config = dict(
    encoder_arch='convnext',
    model='contrastive audio-text model',
    dataset='chords played on synthesised instruments',
    train_examples=52083,
    time_shift_ms=50,
    n_mels=64,
    hop_length=320,
    input='log_mel',
    spec_augment=False,
    win_length=400,
    tokenizer='word',
    vocab_size=60,
    loss='softmax',
    embed_dim=256,
    encoder_isotropic=False,
    encoder_norm='rmsnorm',
    encoder_activation='gelu',
    encoder_layer_scale_init=0.01,
    encoder_dropout=0.05,
    encoder_inner_norm=False,
    encoder_moe='expert_choice',
    encoder_num_experts=32,
    encoder_moe_every=1,
    encoder_expert_mlp_ratio=1,
    encoder_experts_per_token=2,
    encoder_shared_expert=True,
    encoder_patch_size=[4, 4],
    encoder_conv_stem=False,
    encoder_depths=[3, 3, 3],
    encoder_widths=[64, 128, 256],
    encoder_kernel_size=7,
    text_encoder_causal=False,
    text_encoder_width=256,
    text_encoder_layers=6,
    text_encoder_norm='rmsnorm',
    text_encoder_norm_position='sandwich',
    text_encoder_activation='geglu',
    text_encoder_mlp_ratio=3,
    text_encoder_head_dim=16,
    text_encoder_fused_qkv=False,
    text_encoder_bias='all',
    text_encoder_qk_norm=False,
    text_encoder_layer_scale_init=0.01,
    text_encoder_parallel_block=False,
    text_encoder_inner_norm=True,
    text_encoder_moe='expert_choice',
    text_encoder_num_experts=16,
    text_encoder_moe_every=2,
    text_encoder_expert_mlp_ratio=1,
    text_encoder_experts_per_token=2,
    text_encoder_shared_expert=False,
    text_encoder_positions='learned',
    residual_init='none',
    optimizer='muon',
    muon_scale='match_rms_adamw',
    lr=0.0055,
    momentum=0.95,
    nesterov=False,
    orthogonalizer='newton_schulz_5',
    adamw_lr_other_params=0.00099,
    grad_clip=0.5,
    steps=4600,
    batch_size=128,
    epochs=11.3,
    lr_schedule='step',
    warmup_steps=460,
    weight_decay=0.2,
    adamw_weight_decay_other_params=0.05,
)
Rows from expert 5 of block 5 of the audio encoder, named by matrix and row number. Rows with one number belong to one neuron. Each number is 128 + 24 x the weight over the matrix's rms, rounded and kept within 0 to 255. All counts start at 0. Numbers have three digits each.
# up: expert up (encoder.blocks.5.mlp.up, 32x128x128), inputs 0-63
# down: expert down (encoder.blocks.5.mlp.down, 32x128x128, transposed), outputs 0-63
up.23:118132152135129122118122096116144112120130163126113116145124141086121112107128118142150102157118132130150158120088138108140105100147103095142124109134123175167138117129111112158155106100123119
up.24:148126158111135147124095139107150128123152146147152087111117116136155100112139093117157178124131136135141109104135134116095138087141149154124156176115166173163136145108149138142137109088108111
up.25:140112107131144149119109106082111118137138141128149129140087093146162144109131135124101101145131136111121131130129177121100150178143112152094117099152147092130182106163127114091127130121106168
up.26:122138144161143156096098133102106134116153147090163139131134149115108170132167139118121129173149126134105139121142087140190129139143118178136146161092152125092164120093112107104119119164123197
up.27:139152137106080117109154122067141152103097161089140095104129128116122102133101174161118129136159093121134107164121132110112109174141114122125126129122125107142092151130102130120177114116130148
up.28:107143123140144093134132111116091146141150159120140123121161120138115050127144170112118160122096142162151103139153126080152126076134117119130192099144133128125140136124073163149113155126122140
up.29:157072131123132150137169129133145134090123150109128118120148110117089154106122105145114173121161171164164111116130115108094096077101144147131113148193105122132161118158114155132194100131158111
up.30:123073122157125103187129127126119158083146147114095143152120060126109112111121117123125131139135118125171104164131139148120092111086120149135115135081131102151131130167142139141108155135128126
up.31:148159130130088137149133133092125094166151103151150126137105130129153129070119144125105088106141172143182116139132127127099091109164117130112160114126124088133131113093109115113154112113145133
up.32:145114129112172143094114135120111144150130149152157131113121146164148117105133137155128117124094089157138187129101174157169143180170123132110107169115112106156111086195111119159102148104151150
up.33:163162151147138132169133129120165142100157117146096124127126119110145119097119122119130129154143154189102134139131104142128151147162163114117066165153105133140117143164147141147114098119114127
up.34:139142146119117123118164103105132134161152156134125093076053160100064131141131124112114126100144131106141141119170114174172150141129089109152111118124127161142117107154154138132141114114151142
up.35:137078103083110122152138098121111126139111177131145131160129116095108133121150136103117082123139157111104073139120151130128109120183094118169163142114111103138106172176091141134144158126108142
up.36:120117151101143126164135107150116144136126157173076107133148080114084146157093097098158113169118120101093109113107146096157122121096153127110111124107145133125096128137131096127143159150126158
up.37:100110148139098103103124154114111150119113147124182136126123147150130185152115140119116114154134139110113113102128143102114122130083170144120139133142135138114115143145127095125101125141069084
up.38:112137122120124120119149121191109139097156135100128086146110123092147089134132126097106114158161157148106162105151138145143155108076131141112126090094080154160102119126118083111122150117137152
up.39:122112102099121126157137070141092107107119127158124120125120177173171134136135146131145112112110125169128149121152119156088146133075125152101140089146082141122174110105140123126148115130143124
up.40:093122109124167117150104149150113132132133134063173114137128119173112109101139129169156088146193108130099112151138146124095117116147134132184112152119101140137154074157060163118137159106176102
up.41:110103115118138095083111112131133149108129108155119160141129151150147114130099132187070193120148114103110135150097167120156121090133101074134177105114103139135158068138105149123146146119143150
up.42:105109147121123150158191151132095140113112109108157155113114146126127114118096138120124089139167132102149162078100131103130150164102134104115080112137111158025107150141117133151171125160124109
up.43:163138101145104154140104129146136090147141142141118132106151153097127126162142109121105135122096151094169156132141096110085118111121126121129114184141096112140124144163134136109083128098153127
up.44:127083129160155120134126123145139140109112106109159151114144117162120106110149140085137152141112099152097136127159178149161134136155102081131132164156097115104124121132132130124152152180135166
up.45:122146177104109162147121082153108148172073148116109145118150082100137161165115106089119115109162147123141147094147090124129150106098161133152146153137174130192126133129100113158107163187102134
up.46:135082133137118159159162117096120151172117231142120136151118166134124151103127152148082140123128083183107090124138118142135154135134146125140083139124146127096154087134115124138178108070160179
up.47:103125071131125149110149105142129117091149123156155129091126152146113123106117113126180091117143095162141117151114113130105104162184115100169061157109114133165082114136142173077081153150104119
up.48:118084115150140182141143167114123128088121100128058134101107153204070136129140093114151141113170093128149127132107154120137094137169159130113130110140142142121102122124129099121112125149154134
up.49:122107146170082113144113109133102132158140084149070098112137151151118116124135157127134109121109114111143137183072125140079090115122150123108114135149092082128180128108119096101174143126159119
up.50:144148142156151154107104109129094159157119138096163142146094144185136120103135118169145111148115147145114154097121150088135140149136102087174125120119104098118140091131163105150136147161119175
up.51:185158127148104119128149204152158190148140114120134117177184129158131116140130117144134111099124089108174135096108174143199141150144144104119077145140157122143153119117135114113131122112092101
up.52:131108125121127134148135139096083101182161100069143105126134113121167126103113122126132085104070122115125084128124097098158106190109163115117146115139075112067154116137099130122160092151139150
up.53:126132180116157142094124159084150130117144129182119131138151136130155136127116133109134115147129117102103097123123131134120109132144090109147147157169155147153097137158147122131152129126131143
up.54:108159137124130136138069140128107123111132141112135116146151131141114131107149120125144122130129088137154137107077078099129095103160126122144141121136175140144102145159118155127127147121120125
up.55:149125154108169145084141162118135132123152121115105134150115138104118125115126123148112147109109120089137164091114122085132114108099129123083126174139121128114130091147155143108073158130149147
up.56:126116144091154135151116140157137121092120114130091137103126133122176149115119089124113134141157098106134172127128123139093159126107142161120139112122124134175126139117122104151132132100176088
up.57:123155165122157134126099151138115114123158151101156092123068112123157149171133153139154148137102135130109135100127090126132157150148068137120095077128123130174115103125191130096134112082135148
up.58:144117116100154124082142073110131135078133163100104130137100119101118082117099177128094099108140130143161119139134142130166129137127109161146102127086104173098097127121123143113153157174117133
up.59:111105112143116168147101112162102152126145101126176099072097139128115166125142141113149106124121120163129131134118133114123143106104134160118112123114123097091121172157154118143097101138101108
up.60:124130136123138108134110174149092126076101134104129135135143131152133150139171138118138123147123111159113121099092053121121112140135143119107145146139164104131087147122151139127091163146153105
up.61:138150134153153209146165131097119136166142135106189115152153116132142114124129122130132113143115120153112140125171103142153114143136140077118172139124109146174145110127147156178136107087132149
up.62:087165125132108107118150147155153126110105120140122111128122121167145137152119113109117128103148127109143134117115116160107144069092136105143128156144122126103110107136149081106125152126144137
up.63:156087170142119100083080172090158136121126124143128136108125170135114124054113065163131095143140122113135134151122124122128170111181105093086091094115159111201125147094126129150131111129123143
up.64:122144148161105129147123132148123139142158132126100117095142144078125124183124139175101164142144136130131124141116110091131120139150123125128127125104121161154133128143108140157144157079133128
up.65:127136125144172134118134076064145130114149190162145124157115136137125157139152102142124104110114078130126122095144141135125101166162146096135100093130153080137103103165114130131076149121164119
up.66:137148169108113149106031135120100112198154157107113157145090131122120127132168166110097132116129147093098149101166135088104153114127099118114100122128182145120151135079116103150120126176174143
up.67:145144091126121117145121141133108140100150138120118136133143158096144106112125112100122149108108105121117128136133122113104168180134127148129102116082143177114134145122133131133126139112121139
up.68:146151128131139146128143117132139142121137117114123130180108110113104133155085109123141127117102134132146119150124138098133133120105166107146124150121154149142130106128119121152127165144132106
up.69:086104138119145117128131141135144165137095106123112156103121121157129126108135169102102131165126141081155157094103154130178141133117094130171114125117132125166168138134077122120113132120119072
up.70:142122140156191137105177120162109135118113143134127125143153134162139092121151139143140120152117100122150165138136154115141075110101123122066125150129125113133157102162124174090148151150157153
up.71:121112142135098098092124130134100142130163172156140154140135167110086113151124139117084095120132172146117131124118133143122170110132134123166086088146113147088132114138158156118177095161124165
up.72:125187139139127161169138150132117163111148150112144138144103131096113131125103103146142146096096128110132128110133099149141096128135116087127090136110134102130100167116095140151130146096158077
up.73:111108132145135119142146165100152110143093123123095159157099109153111151154121136125132132112120139079099119133111151097140121116139130089137119120123137132148107133114165115096167110105117121
up.74:118114130092109118135129123150168114135111133129127103068104120122143102129090117118128123131130139141128099108123116127105130148139096096119159108132121123093110118112112127147147126117093126
up.75:165153074116146083169159090107136100135147074145149164116094138145124088155157147087086112142146125132145153162156207163057125136107143100092117172161167147168151147135150155159141113107123160
up.76:112134133140125124127141135089104163153129132115129136132142126205114103133132111180150126072152124142151116142131130090090132160140113132115072145156133133130083105138182082164112136145103105
up.77:167090135134147110105147101125095115081145140124100104150156181129126158176133117142154148125141146145159117123065090140136078148142113112095152143126156112166125111103141151151178094123137082
up.78:153112139116156137083144110095107124135128120126107149162112154118142141100113135127142124128121134153126125151131147095107079139122172118131101129121165104133190109159168122139140163137106151
up.79:132146124119126112110083095139144155150108154121082100156144139095117159112130155141126124140152141095157134108140087103119153195154144113087094096151144105078102138124111137168105154135086082
up.80:125143120135123129181128098110113123136121096098134106129122130141137095084112152106139129118125098111128129089136122122118130144127168134105167209149126106084108122109090176136128114122163154
up.81:100165097163154170079107114106139115146151131113083130083120101127091107144121132160141119101150091127113096133162137141108116105151141167143161111117118154079127140179170092096125121156106198
up.82:106145093150121150096140171176183099147097118102135084129099154123181139137144139132140094145133116130161110114094096121145136112100100161111096102124134122126106130076156104160160121157143088
up.83:161138104140086114097110138132137161128140114103114078118111140148114142127107149154175208145092148108137085131083100118112134137120118130136111102150183106131130139146151110125185108123111131
up.84:097068139124154108163105146146138123139148186109115133144132130106119101115067087174136113176110115160092113095122121139168135146172131109118118150159131164150120154135158145155120153152132135
up.85:142140130165144135121107116119116067121146178113121124091197127163151151109130132145114073140120165115165147119124106139136082100122135139107146143106125124142179080153070072141146126123147151
up.86:099129109078115156155119117107114129144137148119102177122141105095154084139118151143144122133149126075116141144142111123125123112168104144124137128084157175132117122121074151118094109139105127
up.87:115147118097127160177117105111094129138162150117168093092110099134144158139088130153159144088074144114122138150144106122106126127176118139115133127109142088164158121146099143127086120108148146
up.88:187124060092142125158127122156103158101160110184081132096152131173132129159174139109117159117168137124169142132104136135151107177148123145111136127138137133130121120122130115110070150153113123
up.89:100136141104156143120164128102141090118124159136123122102184135129103156172085128092143131123097119146121161144123124107130124147194119107127096138124121150132134129134122117175116090124107149
up.90:133115126147144139147083069121128130137105111146088097089119111134164207107112073127111163113128114136102132127152107156149127183162136108111126113089114136160158099093188131109122156094112110
up.91:078136139099115107101112074145149090151111114135127141108124122132132116141096132174131139100120132099152142091155160196137124101122128160129139128151138127132113086125157130121181166125164100
up.92:157135120137102077122096145111105116141094125146122127149128133147162131126105099109153139105115113145087183127147140155115188101111133111128103106117136180111132157132162140134155154121136132
up.93:136075129081168098146144157115152139213114131112120152122125131132123135115114094116122153179105108141153116161185159106154114204089105167118084135131156152119167131097136105116161131121115133
up.94:109114120162099062142149105113144147106095153135115130112142146151147141099124093142127139121135154136099120134127165182137112151134119117112142138094159145151145108138130150137117132120116138
up.95:122174128105116148173144149128107168134151113126131147139159113136121141115139189144133124106111168080115149100149125091119139160155146124123124120150136118130160106107139137116131151117117113
up.96:105100126120128119143130135126135127101120153108151158105110081128158128130143100113143143162114111129118113149152107118126152121132121147133125118120145125113165136152105154117113161146178120
up.97:119099123114115113152125122124130108134124159134131130128146139113113135148120128105136092146130119085118113129103111098106156135138116115139143101153097105098133139144115147134095091127117115
up.98:130109143148131128108160133106114127128129141087159160118172115168150131105157132121121098149157128150131052142103078156137113109137136139115130126172112117123174087135152114140141140156104135
up.99:129156078113143113166100103110134161156127081164145162139131112128153123113161118091146127082120083138062145108157120128134143147114105132137113129137126122146134116156115115125131122143115123
up.100:156093162145169138145149158093115155110091136087070128132143124163159143098104099129088140153154114118142135135156150123163121189168140103164172188170162108109076072091093072084091104124136166
up.101:121157152137103045150112126115140127090130121116135091159149119137117101132143104109148120156156119116117056140143131140122151138101122122135127152101187100132106106107124174062106141097136152
up.102:111107150088118143133140111128124134105146128115130114122151164117100112139096107106160118147116087120116144106169096153120107136124160127157133152117101146130135124159143136105109107128108138
up.103:121154173113128143121100137163131102139138157109094133098141139091117117137150102146119144110124164129092088109124132153156088101076073118136127158099123123082117126147101155104119113130104144
up.104:116118119133137114112121137135122113128145115125108138070120177125158134112129130115113121086095118199120159156158090146116130120118095106119122140104163119127131155133138111154137117120130096
up.105:141135112131145124135156071168139112146122132149147153135127134125166120111105104158136141125130115123164150141166116139125139127121112167115139111148149089124101091119125137146143171129134132
up.106:154105163073161116150103186125115105125117093141120124140149166109128157134113141150109103159151176118150134119138123117108130134158117121120133104113126102093161137105130151104087098150164134
up.107:124127115146157129139157133149130105156088128135110150124105140142112124071155126102141117147134113100093090154139150156116142153146125142121089183130118150110146115068122086158106133119127161
up.108:118125127091109136156109154113119114116152085110158121108137126093130079157145128136147136160126136174151098165134125137085117089108130105078151144157086163098128144094105128147135158137141124
up.109:119131115125115130129154170117134159145164149155122111157151107138128139174092115132135099129143112097145128131119106120108089113161099090138127138169098143113137149142133178171132133141175146
up.110:178142142158105088125103148084121131121137110140173132132154110080146098136135149147149126098092113101168162116084131164122105149118127128144114156166148129107157112099198081134092139090085076
up.111:098134121128136103091135110139145130123141141109103135164122082069121139095112149129135097099123142116142116091128115107133131145084101135123158168151142161138138132137120149100098121152159136
up.112:119129177110129095129099098135114118110111144080098135060135124142124112117159126120149098162097155119162129089136142103161148135130093105099143100144117107090163135127109151128184117148142127
up.113:116095136129117132088176099105080085104110133123119116170167155138105126115111122119159154064141120183115120099114084111095110144139115118082129126124141111074137096118122161117102152115131148
down.23:125082060153127098114129118122089118150156107099151140146091118111105138177137115089164134134150128128118111148101126142154123136114153124123170127110177148113118108154126129115168133139142138
down.24:096105115126125101096164118128133158117118135103142098167169101145111135086099130136099096140187131111136138118123130120099126123157128169128084128109177133168087102132111121157117101139129107
down.25:127134128120146125146083153146166106125192111130150145111111167147146110122120142126116118145153130154119145116099118109155143123134128130142155122106147129120146127125119109112152153137131119
down.26:108132157143140160126098120081203146085092071174107134113146113130115123105093154168134081127100161171118130145116135108094121124120152136089135125125138124087147095142120076119143142118116113
down.27:160130108107132125116084101094121134131105107154125125124134162104132110089107125097123113124115089139127132134101133136125126122144111128140109126142141128144136091133124151143108119147155141
down.28:145112116115116111113100142117139089129109113116089112103126104137088189186092112134122136131139122147146155122087126099128123151117149129109114126127123148142107099093121143140162111150133080
down.29:160123043133136145102131125123139138165138119106117111167117159130112136119111167132077133125159105156119099132118124130122122114132136121158137120123141135115183123125158129111123098104115152
down.30:137139157135120119145146097117129129122112128176126164110111107121092131104108143149124156163112108147139123149133127136126144101145121103161134136148092146105107162139129129135159081123144114
down.31:112125097119129157149168120155148128059122131105157112118130124097090121123127113167116119134134132136133115149108136096135135145157130140127178134122162138112140121140112093114157122147173159
down.32:109141154136112153117099118140105085144173155112119083133128175116076092089094085181123123163122166120141118129135127127125127109159138112163162135138145114138152149177149134114146126122123110
down.33:136152133107136105081131111110149118085134088119148105127130175130126127126144124145115093119125137121119114118156133139089102142145148145159174134136125105154090111139101101134135147134129178
down.34:158132117127115109106120136139092145194127134135126180109072112160123158105132049151148126133130135134123120122132115162180142146087132177128069125090151117099136133136127176163134129124143136
down.35:110070102129101196149066117152124121095109131089143102124152128170108164170077115138160109168121078097123138131108114131144120117100092123117150128131178173138102112112149154140154114137127121
down.36:103137152117133172130129080151128160159151172083137149126166141096128109096110070113113083136134119146138154124115130133092119117156134147122106123149159111141091084127129179161129124097080114
down.37:120132135147126163120091110179163159089112148150092068113136137138148141102091124131134118135152129121122130129121134145141144131127120097087148129121140136147156106106115104109122121127149074
down.38:112110100132119182130148131171136117103143146157165150135186122099140152147132136151135174116120095150129133136133107138148144123125124175122133130109076112114085118121131109138058166119131138
down.39:114136151134151096114146152128121139142138171154112172157116108154131114115137132133145174150114144123119073083147123103135143132137116120158130121138130107160146097144143135086104105123141115
down.40:098124104111119135160103134128153100081115159046114127114142115148046085138058157113136133129161113134139126140181124134134132116144110124094131127158132087138131121073133152148150156127111159
down.41:139108093140128151186122120130042164131167126081118101124097146161135131124073074115157131131125129117128127102130116156107126147130131103133117128115128099142105115130144139103143143090146129
down.42:114090106130111109104025149164196180114179171096131154135136148120146155111150144113124085171124083127138142116119117136124130121175125128140144131142102089125098111101126140137104140124116135
down.43:187146133116139127136127081130172019169118150144052179183130114091129062157131181137104105129064121097111109134154122124114119124153143131099129138102153130165165159140129128087127084135130082
down.44:149184144142135105122084124120160111102122127176141137152087103042094145165138115135132119113173126158125175111109132128105145112098116164124130128129148099159098155185130107142177124131093111
down.45:139103119121127141102153140101128121146093187104102194092175150110174117155143161189101138124163161144120118120123139129122122100154115104111135117140089148123109096145133202126124083130099141
down.46:149090071136135188110067107127130103160176090108188156098080144104139095178050114098104112121126066182135090144177121098132137131156108134142173132122105125155177087130134120094178088127147135
down.47:175155131131121162090122112158137096105143132158146130153122131097126134075115130182097118130159165149131167104140127135098123125111152133171079129154140117149127196158119100126121122162092103
down.48:109178140096136144131112144158120114129115123156176129146114115149084152090117155130141129137159146133134136109150121116074152101196105128121146111125143123151100107121119156089200122134081146
down.49:174162123124130163121114137118101105140124127124169119111084125061147149096076129149157095136141131154113120140118129156142134180146145132137124126112131116108145139137119117131145123143123180
down.50:108080168138136120131039148134110141137135118127091074130130120096116147108123097166158117115122136116137113123154126118132130118194122153138115125138099100118142086129122119141152102141134107
down.51:155120135115139125148130104132089133072132141083135127134105117144116159129176089141124097121158096085124118123172123121147131148163105081101119133125180145093171124115120145128155142133131153
down.52:125086133120129168074065096099154108129129159092141141102148130116084135161157102153149152114145094166127131129132125112105121139118130178155137120133145084134098153129115118168112088112128171
down.53:119109100139135130145159123178136102125163140099135112125123147147126116151087116110139128109114113161112147124111127139119119157148126123134101128143169091081139140115103108121164141144134103
down.54:106137175151120132097112095140136124116116136141099133070149118143114091173111144130131117138172119056141142140110124120096118140141126132094117126138115141153129154148122149134119116139128094
down.55:068139109107132104142121128127148139129164132155152179096108141094125108085136111133157140141166146126138119112154135157122137147160124132140069120126098128122143108153122144150144140134124137
down.56:153102134112146141141153100089131137175150103137147117149091104121149159132109143114135074145163123142145113134162127109158137105163139133111120127102186142144124128147134097127116149141108123
down.57:129124124141130139160133170064129164134157135108136113185124123090141110127156086093147135124165102127126119109101124116058127128132121145148136133128133106151170101157118156129094150115113139
down.58:120134163102139128159080125130140124092133197106155135096124114145150141100091132097148140099129079159127128123062129134113113122101144144107140134146127126117117093127145131132147137154093151
down.59:088073159130129160139080117156092098153103084131110111216129175138162192112132169182127123122087140134117131119126138114118115143146153174160175122127115117105138110096110123128104155129096138
down.60:106138166138130128154151147100197138108141106142128159132132152117095131112099133168104098125127119095125181145137122107186117108093124114107120124103092121119131165145156124134148139132119168
down.61:139103145139129141115127091124090194147145108102133167122106129126071139107125106107063110121137125177133141133137124137128146130140154162139138133122100138126139136129143130100176141106176122
down.62:130074141128124122155177131130121130155096120165109151110139124151136118127123147134109108142167122167120106123151130128127126138128129107110166134132095140135151134164111169121140143128130180
down.63:125099117147114126067066131114122152132104170091119159122113150121127132123121162138140109098106164151125110121141137105101126098201149158166134128108144173149135126102126169109109110108151118
down.64:129124118140140112121135141124092098137127091116105141141112132159144132096119077082152118109095117134124114118146125106111135124150170108165107142104133108110120113146139096148132129121151091
down.65:177146110133119138107098102137117117100103155119133148086081160160125104133116109169160161133111126105122134124132136148172110133136130110143124135104212096135144144149133118090149145141145112
down.66:147134094148122142147134140090108170114085171109161141116089099158129110156094136150172097133130144132130130113171122110152117139193104122109111120118114106120150118145102126158140128132170139
down.67:097134127138118156090113140114114149131125131123155170143100129197135134163152148133079131128120124071124157102137133139105116130110129086133165124103163155119157066127124137163099110122122149
down.68:106123119126122117118116139134135106140125135147119119110102123130119129104120128130118114139107133108121135140114129146119145141134118168128162123131127102090101116113116131145130130114110165
down.69:128089141100136153150075137140131126148161137095125155145168170112098122132144161124132150124133077121106123115105134128139141145058141163161140128115112149130039142139124129141091118126110115
down.70:091150123137135124140076117142080142127146111120117102102102122142143124114111136107102133150127098173129115158107127139175138129132142118155164128090139105121139131111137111130191129130081103
down.71:132128096107117175112106135113107144128128138195106114130127133128132123150108148145140133148151134151122106134107132140136140092173125160119091125141152108134132065097130117158129168148145158
down.72:114152160143130122131139113124102113132137102130142114110146077132148114122137118115154116153164112119132143128141139150092129117128133112157125135149120072104110108106109131121192123106125133
down.73:129177126118123109143106150158148162119088096119154120131133134119142116128128122112122145131168122121137126127113123141103130148158144143125112126160109124127139137142114153117164139102136122
down.74:152120131129120136123134132132138130124138122121141119139119156159162132122135107123141145124130151134136108144104128170112131121120099118115126137125159089100136110094124133135127133129108118
down.75:125138158145129110078085088083106131165123121165157155126130093141131116093109135174132115138139148081123156133117115112128155156101138142159105123156118138159108070124127116154203179133115102
down.76:152139111127131108120078149123111095118106143121113137164124130157091106109162156173134090126131133084124141136155128104147133128151126164125119128117061144140200131149125142134165113131138119
down.77:157149127157124138150098127140099148138095151127124116120178126145119076104110147135165139092116096112123085130115117160135160135159168134107065128109130130120135149116115146163122130131128159
down.78:100141146127122157094130130164126125133124123148132140098134139141114125101117132170151153123150134162135121106130128130138129116158129100162114128140119187166119113086125167110109107112121179
down.79:139195140138124125079146179122151171143146137105104102131148127145152147180100115163132096105121114078109084156133135078143109166191132167093145125138132128095129096154121091135119121127114114
down.80:150088113120156124101101094144126109154150164102086144120142119113123130130142163151126118142122123113129157119128124093130139097159115144127123127131150089123101158101147088096117114109116130
down.81:100120160138133139115093154099122132126093112101107146122084146161172130146114101158142102126068152143127131120109132102104119123147119171115137137142134099167140103088132112120103122135112134
down.82:092112142125138096163130125142152144110100136095096155097115151114150128106147153103129093110135138133119156172125130104158127155149106127131124130135164159143173131093142117127100161123144115
down.83:147127102139124129137154137082152114080124145140088113155104168122126098108102133091145145102124126121107157122108131171119127106170110105129191127107136096119109102130121093125110129146152146
down.84:158169153134122136109140177129078123127183103105204132131115122119066165179102099113115152098096126099114107109132132150111136123186134147104097123121153165120156109120135138141113149134068127
down.85:152147163139121151146087187110095083098096089122134153102119106143131104138109171116134138113140209164122137103139125128129129137159123124122140126128153108145171165059133142118138093136154161
down.86:142118158141134133105130108149114125133116147125128159124096152140123159123095169145076144101126112144125122102083124133121127145114156152102114124116155166164097132133108117141068116119136070
down.87:089137166101127132091122102136115100133099111084146070135124145139144083132139146158103135155099141110139144103158135080167108184139129145092132132113147119164130086108123177129114134145145132
down.88:072181146127131125134102153111183138112057078145144135166128118127088158063144131141135136110141091153133125113135128115118144118132155181101125121142133109111149103180124118086137153133149134
down.89:142130140143117183126145074118115122134135143133132146137107076126093164089124158124075110124148121135139151130151116091162117121174102123106137129152180133130106093132088152122166129133164150
down.90:165162088146124121079146142139114148119134144106155136168109130129147163088115113134154094143153099125119108134141125131090113151118124137135137128147112093111134151127117096128099166139144139
down.91:109098128122147127110112125138096113144157142147128134135118131115175094122113097104121147136111131136127148115166134136119123131116103140147082125145153113120145147127105136159128132126111181
down.92:127137110144134108170132116120097108156134161113151111137116160082124124162142173127163115137120140103121100127118134118140113125138111115110109129144103107115106110152134194133111139152137142
down.93:080129099115132133161061107116164148178170089119137109124145100155088135113155108097121155137101045145135137128126131086129122141141113106134107139103085139148099162122122121138126124136064213
down.94:146155118097130138104129101137118126172119174114128130163150133139145105130135115145135161164112140128134134136142137133120131091107105132154146116122102102149129117131142128108098142126094154
down.95:082138096117118125148161100128119119154111130123101120108131139103098143112123132137114080123136138142132119137128128124157126119077144161161136133152173109104185101100121138145168136138147129
down.96:138130125118128153150142156104132115121116154140159128155133130129100114103174140147162101119068142128116123132142128127135143112145102111149159119139139095139145111188120136125141122148175120
down.97:140095128144118141126118093117122160132112175129120116145142110146127155095173124146111130140081119134126115134110121119130135154128120134129157119135097101094106128121133181115091136140170111
down.98:066165158135120124125069130130147113100148113136134145116128155087145162100108127138135089143151154169133106118135130112143130131172157127139121122104139125131113120084095135123123153136115117
down.99:081125133126131165079169133145159148152109183108111138121095107117101131154129168136139088118099167103138167158145125115183113133101099140120094122110068105153104124168153114142109131140124133
down.100:140169114129116173133096120143090154137176134122113131149083136120078145163085063193158123117210134124139114154134129107088136130126128144099133133109121110101150110139114151111155123147094118
down.101:118158113113125112147156126107136166129138149123127123173124101150098133134132168123129144107130087083124109124185121161137126100119109082138091121160078142127144104123133133148111118117116089
down.102:153131111137115142117119174099115145110111140104116141151118110143117154148151114135116133119114115129141111098119127114139144124159122086104114125139176110136185131163126140124145099146126131
down.103:141121135112137139111127182088119119115121120114104112132133149146134109111176134135146160122106134118132130102115127146100148126145140161125087120164141128108139149132104100116116142135088137
down.104:156121138105126139147133134110128132135106121144125129130132132124126106126108143122143098149149134132121144139130142121135115121098115133156128117113117138148138128160131122126123108103105153
down.105:110101086137130121139135130133113122141157108092120142116116115138154116096138153114122169116144153133139100138144124139113133117134125068124106132118125087139142125149124169124132126116117117
down.106:131107125122111153178122128123119148126109129119098122096113136135121143085125127141133161100120097172130148113099128115129115107142130136121099138079146109140170083134129131118153173165112160
down.107:117121099141143143173095123083110134122104120123103153114096107112100081132136145110109102162095102088106130122179142106154120167147126094123127134131105127130113166167131106118170125126090112
down.108:141118163131135150130160119116107095138109135115124128126163160091119152129124129125116174136114144144126134102091142151146142103149082120101094120115118138152157131093146102103129119121134068
down.109:135116163123131135108148129142112134102090149092121104117153103108133141144124125141176136106110100157131112124134132151141127163108145113129150131110126147108153160114127139102135120129185125
down.110:156114104108116125131107120096126109135116138192115130126140154165147127158158117127120102131103170108104106134128129109135133127173154093143181129133129138098130140125119118126118154166115129
down.111:111138139140148118161135168173076105132141156102132133135143095129102130106145169124114106126089134086123124113123131143190129148093118124102106121159117139112093076111093115161131115135136148
down.112:109145160148120163113068139087103199113091139114117124132174135131152097133164139158140132144103132142146137119106123120115117127152138151099144136112166133112114125157121110147140147134136160
down.113:089161152118113137099061122149148152102111159142152104127156111154131100092151113152152126132098140093135136102093130168121125134123138124127140135144114123133115109193150117119148139112123168